{
  "image_size": 32,
  "horizontal_flip": true,
  "norm": "layernorm",
  "scale_shift_norm": false,
  "attention": true,
  "residual_init": "none",
  "lr": 0.0036,
  "warmup_steps": 1200,
  "weight_decay": 0.09
}
Rows from block 2 of a small image flow-matching model, named by matrix and row number. Rows with one number belong to one channel. Each number is 200 + 20 x the weight over its row's rms, rounded and kept within 0 to 999. All counts start at 0.
Before each channel's rows are labels from the 100 images, of 14976 (inputs lightly noised), where the channel reaches its highest value: "colour at peak" is the nearest of a few named colours to the mean colour under the peak. Only what is clearly more common there than usual is listed. The data: procedural textures in two colours, tilted and lit.
# convs0: first 3x3 conv (model.enc.2.0.convs.0.weight, 192x192x3x3, each kernel summed), inputs 64-127
# convs1: second 3x3 conv (model.enc.2.0.convs.1.weight, 192x192x3x3, transposed, each kernel summed), outputs 64-127

colour at peak: purple; blue
convs0.42,216,194,172,210,183,201,225,168,245,188,204,193,207,208,168,194,172,187,208,211,234,220,240,199,197,226,247,230,192,190,212,199,209,197,186,227,189,177,194,182,193,208,184,237,256,216,216,176,201,221,206,178,187,203,182,235,241,192,191,196,216,195,200,207
convs1.42,196,231,236,175,195,189,185,200,204,209,206,230,191,215,218,203,227,204,209,199,163,188,186,181,210,182,180,187,182,205,179,198,206,203,210,202,213,190,188,181,187,180,203,192,164,200,179,192,200,181,209,215,206,206,213,174,302,217,238,196,193,209,218,187

colour at peak: brown
convs0.4,187,194,215,200,205,207,189,212,189,210,198,214,209,192,195,224,209,220,184,200,203,224,130,242,203,195,187,210,179,193,207,225,230,268,217,226,208,170,210,220,231,190,200,185,194,209,169,200,213,226,192,197,206,202,220,165,230,214,173,211,211,226,201,211
convs1.4,207,205,202,214,193,188,197,184,215,229,180,185,204,231,197,183,158,182,213,200,200,193,202,191,207,165,223,201,203,178,207,170,220,151,192,196,222,207,180,188,179,201,177,202,184,188,187,170,200,205,197,205,179,195,185,141,277,202,188,200,199,181,189,190

colour at peak: blue
convs0.48,206,222,180,196,186,222,225,209,215,191,212,203,227,224,182,163,213,160,191,203,188,223,199,207,230,202,185,225,184,177,229,219,231,199,159,234,228,193,224,187,230,208,191,190,182,212,221,167,200,197,212,188,200,210,172,195,234,196,212,222,226,168,176,170
convs1.48,199,180,177,190,216,167,185,196,183,235,177,190,173,186,207,220,202,172,211,200,210,187,179,193,177,176,226,192,226,198,220,181,195,225,201,217,192,194,150,186,160,198,206,163,229,211,228,182,200,203,227,184,217,211,167,197,226,191,186,193,190,187,199,199

colour at peak: yellow
convs0.59,206,221,216,215,199,194,220,205,210,199,205,209,219,201,204,187,187,199,241,227,213,216,221,191,191,179,217,208,213,185,231,204,227,229,192,218,225,200,205,233,201,195,194,206,230,186,235,202,200,233,207,217,207,251,206,241,253,208,224,201,209,190,193,186
convs1.59,202,196,240,197,190,185,213,211,201,176,197,184,217,235,204,203,203,199,225,202,174,187,186,219,214,173,208,200,191,181,181,196,189,196,198,164,183,182,187,198,170,215,184,206,180,172,204,202,197,199,184,215,180,163,214,184,291,192,194,178,192,232,177,202

colour at peak: orange; yellow
convs0.168,196,241,174,179,168,220,225,190,214,189,204,180,200,210,196,180,194,185,229,206,170,172,219,159,188,221,199,229,188,207,192,216,208,227,216,203,239,224,210,190,192,204,225,210,181,227,210,172,189,183,213,192,182,205,203,195,223,182,192,200,219,186,176,205
convs1.168,197,190,233,180,186,207,188,201,149,174,216,213,152,186,171,204,187,208,189,193,220,214,191,220,208,172,216,154,164,181,193,203,198,225,214,241,171,194,202,201,205,218,224,198,206,198,165,196,175,243,208,218,198,192,164,213,235,205,180,178,194,222,216,200

colour at peak: white; pink
convs0.76,202,198,209,187,239,204,220,206,207,187,214,200,209,204,206,205,241,208,146,180,177,145,227,211,203,217,212,149,205,212,165,201,169,187,210,197,215,219,233,218,210,219,204,178,196,170,185,193,199,196,199,213,200,160,204,221,169,218,202,193,216,184,193,206
convs1.76,142,203,188,204,216,194,200,175,182,215,189,191,190,218,203,193,209,210,201,185,248,174,185,163,185,207,182,197,170,203,196,235,248,228,194,198,187,162,163,203,182,159,210,215,192,214,226,206,217,176,191,186,185,195,204,174,194,196,190,191,204,198,204,229

colour at peak: pink
convs0.17,231,200,212,180,171,191,194,171,206,228,217,212,183,206,168,206,203,188,187,198,235,233,156,224,190,191,207,219,220,190,226,200,222,185,183,226,212,194,208,232,224,222,179,196,203,179,199,196,213,215,201,192,179,186,212,173,246,200,188,212,211,210,221,208
convs1.17,197,201,231,193,178,199,229,209,195,177,193,186,225,221,208,181,195,206,191,201,165,171,171,182,190,191,169,190,167,174,179,214,207,201,185,174,187,201,185,184,161,216,202,176,171,181,208,187,187,216,193,214,222,201,207,178,249,191,182,203,203,199,167,184

colour at peak: purple
convs0.105,197,182,186,228,196,249,218,191,243,215,214,189,204,196,193,198,202,231,175,195,165,205,142,245,192,223,194,224,207,225,224,220,202,220,220,195,201,199,214,208,197,184,256,169,215,254,217,208,197,214,214,193,193,230,192,198,227,190,183,186,214,180,181,183
convs1.105,226,224,159,187,168,206,173,184,203,212,162,202,151,185,184,209,198,185,205,198,253,176,212,193,204,197,208,196,208,169,218,198,200,215,194,216,209,232,171,184,204,163,214,196,188,225,186,155,170,215,205,207,207,170,168,157,215,203,203,177,206,182,205,219

colour at peak: black
convs0.47,214,217,223,214,227,190,249,214,215,215,244,211,215,210,189,220,205,226,211,237,181,186,233,230,215,216,194,186,200,201,220,215,183,229,219,195,202,202,187,185,218,190,232,203,202,211,180,240,200,209,188,259,196,209,201,221,219,206,213,191,206,225,182,212
convs1.47,233,166,187,178,181,194,156,218,111,146,193,208,170,228,183,206,191,199,171,207,207,212,203,183,189,203,164,216,190,170,152,196,230,197,203,205,191,182,200,210,188,208,158,207,201,180,184,173,181,193,218,188,177,181,188,233,241,189,171,170,201,200,215,198

colour at peak: green; blue
convs0.26,191,183,198,192,172,208,166,205,186,175,201,196,193,223,209,189,227,162,212,212,193,202,198,236,204,194,146,229,165,218,175,224,162,220,187,188,226,173,203,226,158,195,194,151,159,211,224,156,210,221,212,205,188,207,200,199,203,207,203,198,160,184,191,195
convs1.26,190,197,178,177,202,190,190,181,159,214,197,222,192,195,196,204,175,221,165,179,234,172,205,186,165,193,236,192,210,172,184,194,181,205,217,196,188,217,163,193,166,192,186,224,227,205,153,198,194,187,159,214,194,164,196,201,239,205,186,206,191,194,187,224

colour at peak: blue
convs0.111,223,200,210,179,186,225,200,195,210,234,175,186,208,197,174,180,210,191,188,228,226,214,67,200,203,209,214,217,177,201,223,216,208,213,232,221,210,205,204,217,204,197,202,198,189,198,178,173,213,204,199,188,196,196,252,189,212,236,190,214,201,161,234,209
convs1.111,235,219,219,201,186,208,185,222,164,257,184,167,181,157,197,202,173,196,145,218,157,183,178,192,205,189,203,205,203,220,185,200,222,205,198,193,183,196,207,158,208,216,214,209,206,204,207,181,178,219,187,185,191,191,213,196,215,175,188,204,198,209,216,212

colour at peak: blue
convs0.103,199,216,180,218,179,207,198,160,193,215,188,178,211,204,200,195,188,186,219,211,192,192,87,206,179,208,216,212,183,207,214,215,211,182,223,224,211,211,220,191,211,213,194,210,215,206,197,201,219,213,200,183,206,207,218,98,231,217,202,201,221,186,191,199
convs1.103,207,221,207,165,187,221,182,182,134,215,199,215,175,218,199,218,199,229,192,188,195,159,141,210,205,203,205,187,186,190,185,196,185,210,203,220,210,201,208,220,211,203,213,185,193,183,211,200,193,193,197,212,181,205,205,102,192,203,208,182,209,232,201,196

colour at peak: black
convs0.177,175,210,181,203,192,217,212,189,120,157,176,183,214,198,175,202,143,178,214,192,217,235,208,231,192,200,206,228,222,217,221,182,224,199,205,212,221,216,211,181,193,203,209,205,218,219,180,187,218,221,194,203,203,233,196,214,222,193,208,210,209,208,183,193
convs1.177,193,164,207,175,172,216,178,205,192,173,198,252,170,232,204,195,231,210,246,206,185,189,229,188,217,206,206,224,189,212,183,210,187,215,185,247,208,218,207,169,220,178,221,203,187,204,171,193,177,200,152,215,212,176,199,194,216,181,196,212,208,170,195,224

colour at peak: red
convs0.187,187,222,223,234,194,223,177,172,242,204,160,210,201,178,203,224,176,236,224,217,194,196,228,218,205,195,205,211,181,230,212,221,187,203,224,213,191,191,196,214,203,199,233,218,221,232,179,227,213,235,230,188,193,218,198,233,170,220,202,221,204,199,201,205
convs1.187,190,216,202,207,208,199,157,207,182,196,208,204,180,213,225,206,174,198,202,212,115,203,194,211,208,208,231,210,202,209,222,197,213,212,199,185,221,202,216,194,203,206,212,198,190,211,197,217,177,195,186,205,195,198,192,212,276,183,183,177,196,209,233,201

colour at peak: orange; yellow
convs0.9,222,236,186,187,202,217,235,236,229,219,211,205,199,188,189,232,193,185,214,197,205,213,279,200,204,198,223,211,172,200,208,212,214,230,202,222,215,196,194,210,216,215,210,203,237,195,216,231,221,208,225,240,217,223,232,256,228,197,224,181,205,200,196,209
convs1.9,206,185,216,185,201,211,202,206,161,192,203,181,187,198,157,170,209,208,205,190,173,167,148,208,188,186,213,198,201,184,194,216,218,162,190,219,190,196,181,202,168,184,193,204,156,185,187,190,178,228,158,165,183,219,197,218,266,198,192,207,189,203,215,198

colour at peak: red
convs0.29,241,187,189,199,209,219,211,207,220,218,233,183,197,243,202,227,200,199,213,204,217,214,174,213,231,218,227,225,204,227,229,196,213,192,252,207,155,186,178,174,193,218,206,192,207,199,244,216,227,202,181,233,230,214,201,181,221,185,220,175,195,163,211,209
convs1.29,206,231,192,188,224,184,199,202,218,169,222,193,205,175,170,205,184,236,220,172,191,202,156,184,178,191,200,189,180,193,231,218,189,195,226,161,207,202,204,190,187,157,204,198,199,173,211,228,183,168,201,193,171,223,166,185,234,187,201,211,194,234,181,192

colour at peak: white
convs0.46,200,220,190,197,193,192,179,186,203,194,176,238,179,161,214,196,190,201,172,188,190,229,202,209,190,202,150,219,244,183,196,202,183,206,191,220,227,203,205,203,134,194,188,172,183,188,175,186,189,180,174,182,166,196,191,194,187,184,192,182,144,191,182,189
convs1.46,189,185,211,169,209,201,184,196,202,225,203,149,209,198,200,181,195,190,199,187,201,154,188,206,181,189,196,228,200,208,195,161,239,197,199,192,220,167,186,179,236,185,218,230,215,226,180,197,210,181,216,217,210,184,212,196,219,206,194,206,201,198,198,213

colour at peak: green
convs0.174,206,223,243,179,197,191,211,199,246,221,214,197,200,217,198,201,196,194,212,208,219,217,186,196,198,229,217,228,170,200,234,207,247,225,211,218,202,176,183,213,222,209,179,210,215,174,215,202,225,215,214,214,221,237,204,181,256,202,208,215,196,219,226,197
convs1.174,196,202,227,204,195,189,204,211,210,173,206,189,230,220,212,194,206,184,208,195,150,181,142,209,203,182,201,170,195,173,190,194,206,197,177,193,207,202,179,179,170,196,167,187,184,179,223,194,218,199,184,179,187,181,192,170,295,198,183,178,197,210,172,181

colour at peak: black
convs0.11,184,175,224,170,206,193,194,207,185,191,205,213,171,238,217,218,246,201,227,188,215,198,197,219,174,184,213,193,205,215,213,189,174,161,207,195,201,154,164,174,216,192,199,188,191,195,202,190,200,198,185,210,214,176,176,199,192,215,192,185,159,212,184,189
convs1.11,177,169,211,194,235,219,222,197,186,225,183,197,211,222,202,160,185,213,212,189,203,239,181,202,191,242,172,194,165,204,252,214,223,227,189,236,186,146,213,220,167,197,209,198,201,220,223,224,220,225,191,219,186,168,188,173,173,227,175,196,203,198,189,165

colour at peak: pink
convs0.81,157,205,220,183,212,219,242,238,182,201,166,191,198,205,201,195,195,196,219,223,194,187,197,217,229,216,186,195,216,214,211,188,172,208,214,205,193,232,210,188,197,216,218,232,200,182,169,207,215,207,207,244,201,159,191,223,186,218,212,213,188,245,199,195
convs1.81,181,198,185,200,178,171,168,178,124,210,231,186,201,176,175,187,205,222,161,186,162,225,174,156,195,206,183,179,158,195,147,175,219,183,201,199,194,191,186,204,202,197,201,203,197,204,217,184,187,210,181,188,204,239,202,207,225,188,189,202,202,172,206,202

colour at peak: pink
convs0.92,193,202,192,235,247,183,180,218,226,169,244,224,172,252,222,213,202,220,178,181,169,208,216,209,229,197,222,209,210,211,206,181,210,223,167,204,203,200,211,197,203,212,176,194,200,195,193,225,180,198,174,211,204,203,173,165,238,178,166,196,227,225,178,186
convs1.92,193,217,196,216,219,164,182,201,147,187,210,193,215,182,195,210,207,182,167,186,230,194,315,168,186,178,195,169,194,217,204,189,192,201,188,191,195,199,176,186,181,186,180,214,201,180,202,199,205,183,202,199,181,207,182,118,201,212,208,211,185,217,184,226

colour at peak: black
convs0.73,216,218,241,200,238,216,206,232,218,204,226,196,207,190,189,212,192,215,226,234,224,205,220,239,236,213,214,193,188,204,224,204,186,235,210,226,199,220,203,186,215,191,225,191,190,216,162,250,197,215,187,233,183,214,189,145,196,209,225,223,209,250,212,199
convs1.73,234,161,171,189,210,204,139,214,168,181,169,211,168,206,213,192,210,197,159,179,178,196,176,155,192,191,172,202,202,208,194,193,206,193,199,204,199,203,172,198,215,208,215,209,179,195,218,181,186,200,201,197,193,201,181,243,203,178,164,182,201,153,187,188

colour at peak: blue
convs0.64,211,207,169,203,182,185,201,183,202,218,178,207,219,234,176,213,192,203,193,207,243,232,205,234,207,169,197,219,222,186,240,198,227,207,161,228,205,202,216,194,174,209,185,194,213,221,221,214,223,220,199,223,210,179,207,232,238,192,210,196,213,217,193,192
convs1.64,188,218,248,206,180,179,222,205,175,192,206,203,182,193,223,198,215,180,178,204,164,180,204,186,178,187,177,195,174,213,181,202,207,187,192,197,194,181,185,174,189,178,197,187,180,202,210,203,185,196,210,199,206,221,217,178,241,211,195,214,189,202,193,209

colour at peak: purple; blue
convs0.101,191,205,196,164,201,192,201,211,208,197,172,161,200,214,196,179,192,184,181,189,207,210,201,240,203,212,235,218,189,170,257,225,197,209,185,202,219,200,215,204,188,195,185,199,208,207,202,186,223,212,190,214,179,203,221,190,231,227,230,222,209,198,219,192
convs1.101,217,177,176,171,196,197,195,193,192,240,168,219,159,210,197,210,200,193,230,184,188,209,168,189,206,195,190,202,216,208,172,169,192,177,186,177,215,146,175,180,210,202,230,206,176,241,195,205,196,182,225,196,211,204,196,201,214,178,193,221,194,205,235,218

colour at peak: white
convs0.13,203,243,196,188,205,196,207,194,214,182,186,238,178,172,203,202,164,193,160,202,195,187,200,174,199,225,201,204,258,185,209,211,191,216,197,221,223,164,241,182,159,180,196,211,186,202,178,177,174,173,184,190,188,213,204,188,203,202,178,181,226,205,180,213
convs1.13,170,173,203,182,219,210,198,209,207,208,190,170,195,218,220,200,219,207,218,201,211,201,191,198,178,189,205,200,192,191,172,185,185,180,192,186,210,209,179,193,225,192,206,193,226,222,227,214,208,209,212,216,191,201,225,210,232,206,185,202,186,204,194,177

colour at peak: green
convs0.162,196,239,227,209,209,202,222,185,242,230,227,167,216,247,186,157,206,201,191,214,187,214,204,179,179,227,173,200,204,187,183,212,201,211,194,198,228,230,195,200,164,201,225,236,190,202,213,193,194,186,187,214,212,213,217,222,237,187,201,214,198,228,199,177
convs1.162,187,192,204,202,180,192,183,189,142,167,202,201,175,195,187,217,200,179,200,208,212,206,225,202,200,188,181,175,232,186,212,192,222,240,170,193,171,200,188,188,180,185,217,192,181,198,204,190,197,184,237,202,163,182,196,206,251,190,221,175,213,229,217,238

colour at peak: pink
convs0.102,198,186,263,209,238,211,213,248,220,229,206,156,210,202,212,201,200,221,201,186,187,216,199,207,234,207,215,215,242,230,234,229,203,215,209,217,216,183,206,204,196,179,208,214,200,187,225,213,190,219,204,226,203,251,205,190,229,190,189,210,224,181,202,192
convs1.102,196,226,145,183,200,178,179,206,226,193,190,229,207,193,188,219,213,207,221,184,201,208,138,195,205,199,190,187,173,184,164,193,189,187,200,196,202,189,186,215,198,175,157,201,204,207,232,183,205,175,206,209,188,195,211,193,237,207,214,205,205,193,207,194

colour at peak: white
convs0.80,183,193,197,205,216,215,208,199,211,186,220,228,209,197,165,194,184,197,193,215,209,219,193,176,206,212,170,195,197,212,166,203,231,205,185,158,81,217,219,201,155,202,210,190,182,198,187,207,199,194,217,194,197,188,212,195,212,201,197,224,222,208,202,201
convs1.80,197,199,182,220,173,205,204,192,200,196,168,190,224,213,194,193,208,181,214,220,200,198,193,246,271,213,184,209,156,218,202,195,206,182,201,147,202,167,196,204,200,224,172,205,192,195,203,165,161,203,192,200,172,212,178,198,206,179,244,157,202,172,194,206

colour at peak: blue; purple
convs0.8,210,199,215,200,205,197,211,207,201,222,211,188,205,182,184,197,196,226,195,205,220,172,202,186,197,210,159,206,203,186,185,201,232,207,180,247,225,201,216,212,163,206,218,186,176,196,214,205,204,197,185,208,196,190,210,201,204,202,184,203,210,215,207,199
convs1.8,228,216,195,203,162,180,197,192,195,217,193,180,216,191,188,211,191,156,198,200,215,224,227,210,206,197,188,198,198,210,224,237,198,182,209,168,193,178,169,195,195,187,147,192,224,155,203,165,187,216,195,206,179,187,212,211,215,236,189,228,181,196,166,147

colour at peak: white; pink
convs0.188,181,189,198,230,187,203,172,181,245,214,180,212,201,166,176,204,181,208,214,198,237,182,254,211,187,226,227,208,238,206,225,187,228,185,217,189,197,197,208,194,184,199,193,192,227,189,178,205,202,199,199,182,198,160,215,259,174,206,186,181,182,185,195,200
convs1.188,178,231,193,206,202,204,187,191,168,209,212,184,183,242,201,204,196,219,186,222,237,179,174,232,206,183,189,186,201,186,216,201,210,200,162,221,207,193,206,178,212,200,203,195,162,178,221,198,168,218,205,229,200,234,188,178,233,220,205,232,200,218,180,200

colour at peak: brown
convs0.97,183,193,199,203,195,185,174,193,205,205,187,226,213,172,164,165,180,174,207,193,200,221,202,175,179,164,188,211,178,196,164,198,222,211,168,185,204,203,178,213,213,192,176,204,203,167,174,185,190,206,211,183,188,217,207,199,205,205,222,202,195,201,203,182
convs1.97,210,198,190,207,207,201,193,211,201,207,200,173,192,204,190,212,197,149,222,206,150,194,226,217,229,205,204,186,211,190,217,190,187,182,194,163,203,253,194,206,171,209,178,209,192,174,217,202,191,188,196,207,186,166,202,213,204,207,213,188,205,220,212,228

colour at peak: yellow
convs0.156,197,228,207,196,183,191,199,183,218,192,153,215,193,198,207,199,189,193,215,193,195,204,202,188,196,118,217,96,246,188,196,186,217,217,200,210,230,177,209,207,235,189,190,196,199,198,194,200,185,181,198,177,198,194,213,199,177,193,185,167,222,190,185,195
convs1.156,188,188,209,200,209,216,212,195,209,202,194,222,198,206,210,205,241,205,210,214,198,152,205,202,232,242,205,198,110,204,198,210,211,190,202,215,126,217,219,201,184,212,203,200,181,215,210,196,205,219,192,207,184,216,203,195,229,205,224,186,205,185,193,200

colour at peak: orange; red
convs0.3,217,231,211,207,159,208,225,161,211,208,214,180,180,207,191,184,195,185,193,238,225,219,206,174,192,210,245,239,184,198,227,201,238,231,224,222,225,203,218,193,216,239,204,234,220,223,188,197,217,209,208,183,207,229,174,171,253,194,188,216,231,145,191,202
convs1.3,236,197,226,150,185,194,215,202,158,173,219,244,178,236,177,210,187,207,205,201,187,190,212,225,220,195,206,183,173,210,193,216,189,232,192,222,192,190,207,171,185,232,217,162,194,188,172,198,176,191,180,222,188,175,156,219,261,197,194,183,179,223,193,189

colour at peak: white
convs0.106,215,199,213,203,224,202,215,240,228,203,234,208,196,242,204,218,235,200,209,199,229,204,203,209,212,222,215,218,207,208,211,195,215,198,214,206,196,164,207,192,201,189,177,221,197,195,242,205,209,177,210,224,230,200,194,229,218,200,208,196,199,220,217,195
convs1.106,220,244,217,213,189,165,199,210,182,205,195,189,197,206,176,216,196,208,208,217,202,197,108,196,195,181,217,193,199,193,197,187,187,193,202,168,199,163,216,197,212,184,174,214,179,174,194,209,160,192,183,207,189,217,194,123,243,199,187,210,196,214,159,187

colour at peak: green; cyan
convs0.189,196,205,204,190,192,198,184,197,195,193,134,207,185,194,237,198,191,206,216,174,184,207,200,198,199,160,184,196,180,197,187,196,117,195,197,199,168,253,171,214,159,188,205,177,195,188,200,206,194,193,206,194,175,202,200,192,178,183,182,187,172,205,199,185
convs1.189,225,195,198,210,175,205,209,200,192,207,193,202,197,205,206,193,201,188,199,218,189,154,196,216,213,206,179,217,184,179,184,207,194,207,202,201,200,113,216,216,202,215,202,167,149,214,212,209,171,216,180,202,202,197,191,197,209,209,231,189,186,217,177,171

colour at peak: purple
convs0.186,232,201,192,232,189,187,207,189,203,209,226,178,200,246,187,212,205,209,232,249,200,199,176,210,187,196,174,225,187,219,217,223,209,203,200,192,226,210,221,186,187,204,209,209,187,216,216,241,187,199,219,202,211,180,199,202,221,188,203,190,208,188,193,204
convs1.186,170,198,208,206,197,195,205,190,159,191,177,218,162,178,186,176,171,196,194,178,237,159,195,195,182,198,220,206,180,215,211,194,184,230,183,178,215,189,196,216,182,161,208,165,218,194,189,189,200,235,202,200,182,224,173,135,199,221,206,219,191,237,154,189

colour at peak: yellow
convs0.104,206,203,221,221,207,199,216,215,190,216,198,217,195,230,188,229,218,194,196,198,192,143,206,194,204,180,171,229,228,211,182,201,225,167,193,207,205,228,166,199,180,201,195,193,183,204,232,227,191,161,208,207,205,186,202,194,184,197,196,193,172,220,197,187
convs1.104,209,205,237,165,221,203,190,207,195,194,202,174,181,170,239,202,204,236,206,231,224,125,191,195,185,201,182,198,144,189,209,182,218,178,171,260,224,228,198,181,210,199,208,219,192,210,164,183,211,188,205,195,176,194,216,176,209,218,209,208,191,201,218,172

colour at peak: black
convs0.68,215,202,198,208,171,198,215,161,210,218,218,186,226,227,199,143,188,179,207,186,212,197,200,183,140,160,180,217,201,148,218,202,201,197,197,249,230,200,192,231,229,202,189,208,223,204,226,147,207,206,194,166,222,213,209,198,225,197,192,212,214,186,220,202
convs1.68,190,183,194,178,190,198,152,211,210,185,186,224,201,203,159,207,201,213,211,196,177,202,188,209,193,164,212,208,198,182,199,170,198,191,203,209,196,223,194,214,183,179,150,198,203,154,190,197,200,207,192,166,177,230,184,162,235,176,195,177,194,173,178,190

colour at peak: brown
convs0.36,210,189,146,175,201,222,197,194,207,215,219,190,218,216,187,197,192,181,186,214,223,225,209,206,223,235,198,192,178,222,202,189,227,209,208,174,88,191,216,220,214,208,204,202,188,221,196,231,200,203,228,214,202,196,215,213,217,196,197,206,236,176,207,198
convs1.36,174,222,137,226,250,193,191,203,181,180,188,170,180,191,222,212,196,201,202,180,186,200,191,160,196,188,204,201,151,228,241,208,191,229,173,158,222,210,204,196,189,209,201,213,174,204,206,218,194,183,229,196,187,206,226,210,219,178,172,173,200,170,223,182

colour at peak: purple
convs0.134,181,213,180,209,196,201,212,243,199,212,209,187,227,221,211,226,209,219,198,207,209,211,194,226,205,161,189,232,185,188,216,197,237,218,200,228,236,206,214,186,211,206,185,208,200,189,195,194,198,222,195,241,206,236,185,240,220,175,212,211,223,266,166,176
convs1.134,210,216,203,185,208,204,194,194,151,195,174,248,192,207,205,192,201,194,167,174,209,203,200,207,173,227,203,203,185,195,191,208,179,207,174,205,195,149,221,221,211,180,183,219,202,198,219,221,178,197,198,169,188,187,219,170,245,191,195,176,201,172,173,190

colour at peak: white
convs0.19,229,240,219,198,203,196,196,199,209,211,198,186,203,242,188,218,205,214,210,203,239,237,228,211,223,215,204,227,155,202,228,192,231,211,198,221,216,186,201,210,210,184,179,218,240,186,230,193,197,209,209,175,192,226,200,235,244,184,178,197,205,237,218,199
convs1.19,218,195,202,213,197,206,215,219,198,217,220,204,220,209,176,229,223,202,249,198,186,181,152,206,208,171,208,160,220,205,202,209,206,205,176,193,179,213,187,198,170,149,180,196,192,181,190,219,182,202,168,189,172,184,218,172,290,203,209,192,197,189,187,211

colour at peak: brown
convs0.145,213,213,205,162,172,166,193,148,215,195,219,178,224,216,183,176,176,167,181,181,169,217,225,190,145,199,214,225,175,174,187,191,227,219,179,195,215,198,232,198,214,211,184,204,209,183,194,172,205,199,177,179,218,229,186,172,232,199,204,214,240,200,186,201
convs1.145,167,180,197,181,177,191,193,175,186,192,211,243,229,188,208,200,184,193,172,208,216,186,251,209,195,186,215,182,219,159,187,177,181,209,167,216,207,180,221,177,192,217,168,182,226,186,189,197,198,199,195,203,215,149,192,147,201,185,205,182,192,165,160,217

colour at peak: brown
convs0.114,253,231,249,212,207,198,229,240,171,197,204,152,183,223,187,200,193,196,205,229,213,202,190,199,232,196,214,227,192,202,238,210,226,227,224,207,230,208,208,176,216,217,212,202,200,174,200,200,186,185,192,257,200,207,211,187,237,180,201,196,215,186,214,178
convs1.114,218,175,176,199,225,178,208,196,195,200,184,212,190,174,190,218,222,225,188,160,190,215,155,197,208,178,215,196,159,212,184,195,214,195,174,191,200,177,184,192,178,188,194,197,203,205,224,218,175,205,176,144,204,203,175,162,250,220,187,225,194,198,185,200

colour at peak: purple
convs0.147,211,182,211,220,204,217,198,177,195,201,207,170,188,194,187,194,182,206,216,202,211,215,203,196,207,199,219,236,178,229,207,195,219,230,219,219,214,169,210,184,209,187,237,207,225,206,195,195,190,213,215,141,226,222,170,209,233,195,153,198,213,164,194,204
convs1.147,186,225,216,197,188,198,207,195,200,219,188,239,186,228,193,232,169,192,216,199,172,202,193,202,236,189,224,223,198,188,197,193,188,197,187,192,214,208,175,191,194,188,188,183,191,213,146,181,215,210,188,246,195,188,175,176,278,187,200,196,195,204,207,194

colour at peak: black
convs0.130,208,213,171,199,205,235,189,173,254,221,254,170,224,222,176,196,181,198,220,220,188,213,189,198,168,207,217,234,175,208,260,186,199,221,201,204,216,208,210,198,220,200,210,220,213,233,168,207,205,227,221,174,189,204,211,164,235,202,190,191,220,188,196,189
convs1.130,175,197,214,198,171,225,185,194,188,173,169,203,169,155,211,202,218,190,192,179,186,189,203,198,231,200,170,165,197,172,150,211,188,207,193,227,195,192,189,186,185,185,240,209,191,223,192,185,178,218,203,196,205,199,168,160,208,194,192,196,185,196,203,203

colour at peak: blue
convs0.41,198,218,175,180,189,188,188,179,202,215,196,240,241,211,199,171,178,143,202,184,184,238,234,209,173,191,257,189,174,179,224,184,214,194,159,203,221,212,199,208,196,208,189,227,203,198,206,185,194,220,204,191,207,218,210,222,228,216,203,240,207,192,204,189
convs1.41,214,168,176,190,177,208,195,200,204,190,179,196,202,192,224,200,224,203,204,217,180,178,231,217,196,187,176,228,186,187,151,194,191,186,182,230,199,188,183,201,182,213,180,179,176,198,198,175,206,212,214,192,204,168,215,227,179,218,215,187,195,183,177,176